{"dataset": "rendered scenes of toy objects such as cars, trees, mugs and chairs", "horizontal_flip": false, "encoder_arch": "convnext_v2", "encoder_isotropic": true, "encoder_moe_every": 2, "decoder_attention": false, "decoder_upsampling": "nearest_conv", "beta2": 0.95, "batch_size": 64}
Rows from block 5 of the encoder of a small image denoising autoencoder, named by matrix and row number. Rows with one number within an expert belong to one neuron, the router's apart. Each number is 128 + 24 x the weight over its row's rms, rounded and kept within 0 to 255. All counts start at 0. Numbers have three digits each.
After each expert's rows are labels from the 100 images, of 14976, where the router gives the expert most weight on average: "colour at peak" is the nearest of a few named colours to the mean colour under the peak. Only what is clearly more common there than usual is listed. The data: rendered scenes of toy objects such as cars, trees, mugs and chairs. In brackets: how many of the 100, against the usual share in percent.
# router: router (encoder.blocks.5.mlp.router.weight, 8x192), inputs 96-143
# up: expert up (encoder.blocks.5.mlp.up, 8x48x192), inputs 96-143
# down: expert down (encoder.blocks.5.mlp.down, 8x192x48, transposed), outputs 96-143

# expert 7
router.7:128107155128136150131135133184122110196073129140158102125090122057132098137112159117106138139137151099152126138142133098080145171134132166153138
up.16:115152101132128149144122128143105128140121107117109146155103120126121131131119105113138174163130091148090082167143063138143113152149140120133130
down.16:091124091114119120140086128071119127140169117090119166118137122136142148094150082132104141140140164051135083092137097143104093105153088151145126
up.17:136120132127111141142146130107189120123149102109111078126105122137088123129117133117138143129149119108135101100126161116119133136151127123124188
down.17:104111118120125168134133104154087155099165135097143144132106155129168124131154148101152138112070150114156110133123126132119106145157114084118142
up.18:129125126133153118128103102104154142141146121092158159123150125109148103087138176146082128116135118117152121102115160142108115140114106132137163
down.18:125148145101112115147126146109096116125147108118156131126120115148146107120107112122137132178142121122126096100138116109133152141092184114163125
up.19:115152167147165169145155152134110109149131149140122157098115119114145113172136144112158114129138147095094147113099138109152090086153099115106158
down.19:108120100092120156058117137129179088128108145115111153107129138097095147085122148074122127149151133132109090121112118066114109123136141122145147
up.20:109117138098162134159143137149167111130115123124139132105130126103141158098103112112118151151124132139064148134149100152131103108091097127124137
down.20:111105122139137146085116107137105124137114139127100176140106116107140142119114150124158150108142143136164120141137122095112068138126096144145093
up.21:143118083153096123110131128148165166132121116086143146114125123144120140126131117174121161082146118160103147130149100135157080200077091133139129
down.21:128122134151123067112123088143144162113123128096110143094159119114127165102109145093127144109117110121136038174148177151130120141129156161144084
up.22:136132116125156132134141161136106123142125150137128149142132131126186123152106098110146125157132137143143166137151135139152087091119111117122129
down.22:161105109118144140131121154110117053166112101116101172144122125190091161084150124146129139135133118125126148151150144150131141125185131147126147
colour at peak: brown (66 vs 25)

# expert 5
router.5:128093097101095122134115140169129120180095112149142123108102120093123100157099165122105120126141152093151130147144113087089141113144131084122122
up.16:172102184115104105092142149121107079125136111148162137183149131138100177130118126136108129156134105147147113108133135125136147133135152124101137
down.16:084164131143144133125137064189098123163107103135109090092182078108128113119163118108144159140070123138098150120104117143095150105138145095162116
up.17:159097122106141134139061126152141145163108126119176158143113128123126157057147137109115134141115139129113142094130131079108131115121124122196134
down.17:133146117131084111135137117111146141123150149116095139153147076105122116143135151111109129169108138102123107124111152174138118146105146110145114
up.18:131140116138138161110179130160133119117147151132127112126121130157146139099122129128138113152132108124101157165116117176128121128158108165106176
down.18:125120138140108159151185148128159121110129120177136168126149133195125126166135142159118129129140119132114121105123115097122159146128162128127160
up.19:176112148102163141141110145123122143181130203112135171121138129129105108108121143088127135161131182136119100132118163172124125101177146138134153
down.19:116135123146127133107153147144145120145088138145134182134131100147122081085124126114110095139110118147118108154134114163144128139086116119125139
up.20:134133120151155143092128159155121143102122114110124121145104137153114162142105123133129119133116117131146107125113108131085144098192127146160115
down.20:150135122112140159101123131174132137150148142123150120136069147115129161127102112163155177162092178119105144146131098123110163157108128103101133
up.21:141117111099198156161130114165153140109104190104134139111134122120138157066123120095123110133138127135126114129103082113126128124160118146168166
down.21:089115102140108135126109164143128118128112121105125147150120168163141161125144141159163120118121142131107112146060139183123154146090114099104091
up.22:114146164135143128166154142129143097148144152130088113135134125143123122146144114106139105151151104178119147120133170108101124117127101119086165
down.22:116138138147133102144102116147151112112114163141116132097166134106123120148148093125159116112110114201102163124116113146127171103112097108126121
colour at peak: yellow (26 vs 1)

# expert 6
router.6:118119146112122105153117175159106120178117129165154054112115123126099107152111130129106127144132151100158136141132115073062142138152101160132132
up.16:102137136136109139160114158123093146168114107150172142133134134142112126138120140125116130151115123125148166087103152121121105140124115168156160
down.16:119132114128151137099113118136189133126137108149171123114180145101121145145124130135112072099055097153141119124133145144094117111147118115099163
up.17:140150145107106140125113123110116130099125114097149132119148129107089086179104111148128138076094144157149093159145117102104150118103173135117107
down.17:123069139160102138111156119144099081118079141130129106146157132147126112150106146129094150124123160127112149119160142125165141161171143170135113
up.18:106130166136150124133088105084104136097118125126102092114133129085104076089116084140133118100108138142123110155140173090130116122120124166093087
down.18:143164118118126157130116136110093124105122099158120158122151115142154158106069116142147093164110127056137140132105079082152116106156149131146113
up.19:128175174116102151159083127100170108116109100075115144121141125147102137117104118122150111136141124117101110115140096122097130130132143089117091
down.19:126146173103125122113145141090141147155108152093181106115166150164119122112162125132140158156123168101159082133140139134147129126138096153117126
up.20:130132103103108127139110151107134123180139124147154141101153132141087127138105108128121134137140139121123140106120116129115132165119119138144148
down.20:114092113126113119105138086153121105140083108144136170145146138129128112118117168106111117135115129116147113172110155187092119100104142126133145
up.21:114135116145092137135105152096113141147144089113141116114134126125104128095120126146124150152156143141144147105096133118113118169150102127138165
down.21:078116091159132138151133103115154097124098139119118135154162088102133096127121112134134109113103069127119111105109113166126122128100114121088167
up.22:128156155113118133148112143153129098160123120092155178094148126119141126109093142149118130153164112163150124164113075138180167127129129121163087
down.22:115108145097132112158141166108111127165084138092152101122103167130114154130164158132121160146092129149101136106161179105141163136140127166158080
colour at peak: pink (42 vs 12.7)

# expert 4
router.4:108141123112117114128135144175116124167067134160131146120132120135160102132094139111109135141147137122142130101135144099179161162146141170142133
up.16:122108126124151114151107146155148106150145151184139104109148126131123187106155105119137123109134141144181140101122187120159158113109114126125160
down.16:116129157116165100085156086185113146182114137108128134115118095203118122101129154133105119136135171105126126161147166167136156145138114064129153
up.17:169140131124096128094092114140148151101096108097121113157114131138130120093114161109148128173133135164057136133140062154115126126097133120127101
down.17:145119110101120133138105157115130118094131143181154092116185163086119137175124084159088095111131132071105128144089100110120138112161140177160159
up.18:153088103129136157105102143113175098172142149120108112101109126136117114124115101125113134132120152130146110106118179103156119111121105146112143
down.18:164148133131131137106117125100146147130123136142108118135092084155097124110084140100128124127140163144140122093104142126143153096136114062103145
up.19:106158142150112139151109127140157116152105145110120128129109130135137129085169138118136110139151120133145070103121159105149162159137120195130145
down.19:146161119129177125104182136129076104128140122134160144105128159135113142144096106125111099164121136124140158134128122098128110119088084119126116
up.20:121100119112111093104166172130112114108144115202147156133135125125124130107139132140114170104172114150161114147129168148186100161128120118148143
down.20:113159102156125108135104120090164116130123164125179157163094132147123162116114153124125127112157099157117129111135177148121085119122121149127178
up.21:130144086098105144184117123136082160120168136127072129127077135108160109144080157097135116136149102121111041158096107172143100121137153100140093
down.21:086115102091119113113139160118129112139130106137135122107137149084150120132177120126133124118107132118138089154085131096145110092080178138077155
up.22:114155106080093115168144139124143149128123115140132137156105130124104102134134093137092131146137142143088084132119128119143108142111152121154123
down.22:167143102131091124146102117112141131127090146096196128132124180135128119134191129079119139114141141171145113106092110072091122119110117117134119
colour at peak: grey (47 vs 23.5)

# expert 2
router.2:124096157124114133150186117155138085066104077138128111172081114093164119113133127101100081118151132093136122133142110086145124198109114115101104
up.16:113150145131072142148137172113142134159138149129120111133159070119153087108148152133133143125132134157144154130123162123141158106127143144161126
down.16:131110175177115136126176107133104098113135112131072096126108097102133113145150110144105109122139114158115157102159148131141141121124093138136142
up.17:100168157164136127132146192119159088109132120112169129110162076154152108108137104108160131100151129118149145129140126121141133076145118146113159
down.17:146117105200168138168177138130119161135181128117094125157132104103185106127166137128135152099161125109093108111146178143105146165106087084144145
up.18:126120118126097130071119137165186118132124119132142076142064124142132122173135167139099127140158096116134139148126115114131136109133128129104145
down.18:096099143118084140090143138101104131118092158126118103114121150111130129133133160149124131136124150137122178124123123138087111131106093128141132
up.19:132125145104097102116185129122133119131123129124129145150133127114131118135152125094098097101134118113087132144136092098120078124105124129102100
down.19:128125113124121130130140136136143144145118132133151108154173173129122126144192143138112138124109146139128129185117160145071123110087105086137116
up.20:118106149105145135150084126154145122104127123123102141120097123170140146129104133115124100121121109139125143110124129137134138184176136063094163
down.20:120140187132101102175119089116105099128130131117130107116136110111147152106092170112139127154125081145109144081154133100136141128126136166130125
up.21:153136161154161103144082141119160106133156154097170113133170117115086137139129114100073135105123142106123160124131143131118137154107153136115142
down.21:119101130125106142132137120152141129100122088126133106111120081171131134128149131109154113177126122154135125077152106175103179140146127093117136
up.22:167143152113134127151174152132170088145141130130162104143137122153162144168174118108092131140129133106135118111129129117125081127117110134075128
down.22:083101116105123136108142112105141147127112113104099100184102148148123124117161153146175123103127148127118148150098163126079139146093084142119131
colour at peak: white (80 vs 8.6)

# expert 1
router.1:112103163128125157159118157149119120201100167145142092112104118110063127121109120138108126147127120122149140132136124085126164092128133138119100
up.16:102138127131159122136131151074138109143146143154146117127155132109136159109176133128110147131127136122137131100113110120153112114098137186113142
down.16:124139127087160108120166061102136136125074093153127128147119098095114121134137104128115095143112071152135119146104123160110118139142136104113140
up.17:122150146146118134108154137104130145135117112165160105117119124136155157092165130151113144139108132132131122118129103148176091163116108144128117
down.17:122134120116120107129174110074123142098140107103170098135171124119136128110102151119142095162110103125161126144149130120131090121123132130134160
up.18:152129120111117137168164120141127129146118117157135091116114122142102175041149131159065120113137157157143109139111137145137124102121116127127118
down.18:101095181112166146137094127120147113095112115120125095104169163113156157098134165123138089122149148115141129119141073120106092114124118143156142
up.19:094120136132121130097156134120112134134113134168149105137139124125123147070150156134091126105121150107160144117129130110138093128101137131116120
down.19:120149133140141149126116144131094102100139131083160151148165155127131117087106163104138134097099129136134136152116122127132136147132150111148152
up.20:099092129143142141121102121145120105109120106140128079136151134104125182043163124150126136145146114148140123137110138121152128116125131116133167
down.20:100169152134161094120122147144138146140102148129074143092119119121116087068080095141151098104142079147085114124166109129122170121148135099120146
up.21:117144100172113157075072151127142126153114124094114116101187120133126080146073106146159147150122099146108136118129123078117128138131171123179113
down.21:143093174109117168122112105158074115141150159141114148127121070084138138135119120140114119146122102114097176157120099154157119129143143134124139
up.22:142118132130097130092153120122125138134093122156181123110134124130133139103110125152121133126091132152136121136110119134125160129126109100107079
down.22:093166112181148168097154125121101140112093118084107117121127080123156117084137174181156105147127120157101126104105116161108134132142152137144130
colour at peak: cyan (46 vs 3.9); white (39 vs 8.6)

# expert 0
router.0:113058165100133101144128146169122130178107134168120091116108122173130104127130147118110075144136149104143134141141119084172124151159132135130134
up.16:135147129152132085119124118144145087142175127144138131166112126145146118135123177161100119138114118132174111115142122166139102099101149138120167
down.16:125132139078154145162113138112122170121101115136146115152146128136111129086142098124089139150089144192158125116130109117110111132129103088121116
up.17:119113110125114108177155111122112114133112129089150181119148126074137113108105151149155138121130105150113094095114144095126112127089141077149113
down.17:162140109086145155165140151136132098125118148165114066103133132137137126147175134132137168121127135139080138135129096119072165161120092111113091
up.18:124083071108096117160126129136132116165116141110137155112129127127130101133128129148114104103128120121105116108109125141135105132131099096170117
down.18:106136123162111128094128190118174111094075145085073115141138162125156134067150119147104132126165144123093140158179100143095112142127124122118133
up.19:160153148139142126139115217095146097136141134155198119167149022141130132117161144125140155116161148127103122115125128110152149132167138156133181
down.19:161103117131137121127118120082136174134133103103109091105161120137170086176127127125149110100146119104171110161163140148185153114126134117148097
up.20:127159114170102117129093116151127133097092113127155131124136129128125169155128158152112129183147147123128095097125075099152128132087136124127135
down.20:133115146158163123138173134141157105122138160076115078171125151140140109166121153120156153112111133120126116120122101146163133143094115113090130
up.21:160139181129140132097097106088152149090113120191115064157174125119114133075092112128109141149145142108126070134115119158145135138163123188072162
down.21:090113154116123171124137129076163147133162132083164142177139135124105108121139172158121121097183154107130103110129105132132195144133132128142178
up.22:124141159172142098104151127141151098107137129115152147121164121160118117097136130149131124096082148108077110116137146118113186086134110164108172
down.22:112121134081157132150129147114095126116123101106145160089103146114117136120111161131107145180179135094125123109130143104164099137131141153176108
colour at peak: brown (61 vs 25)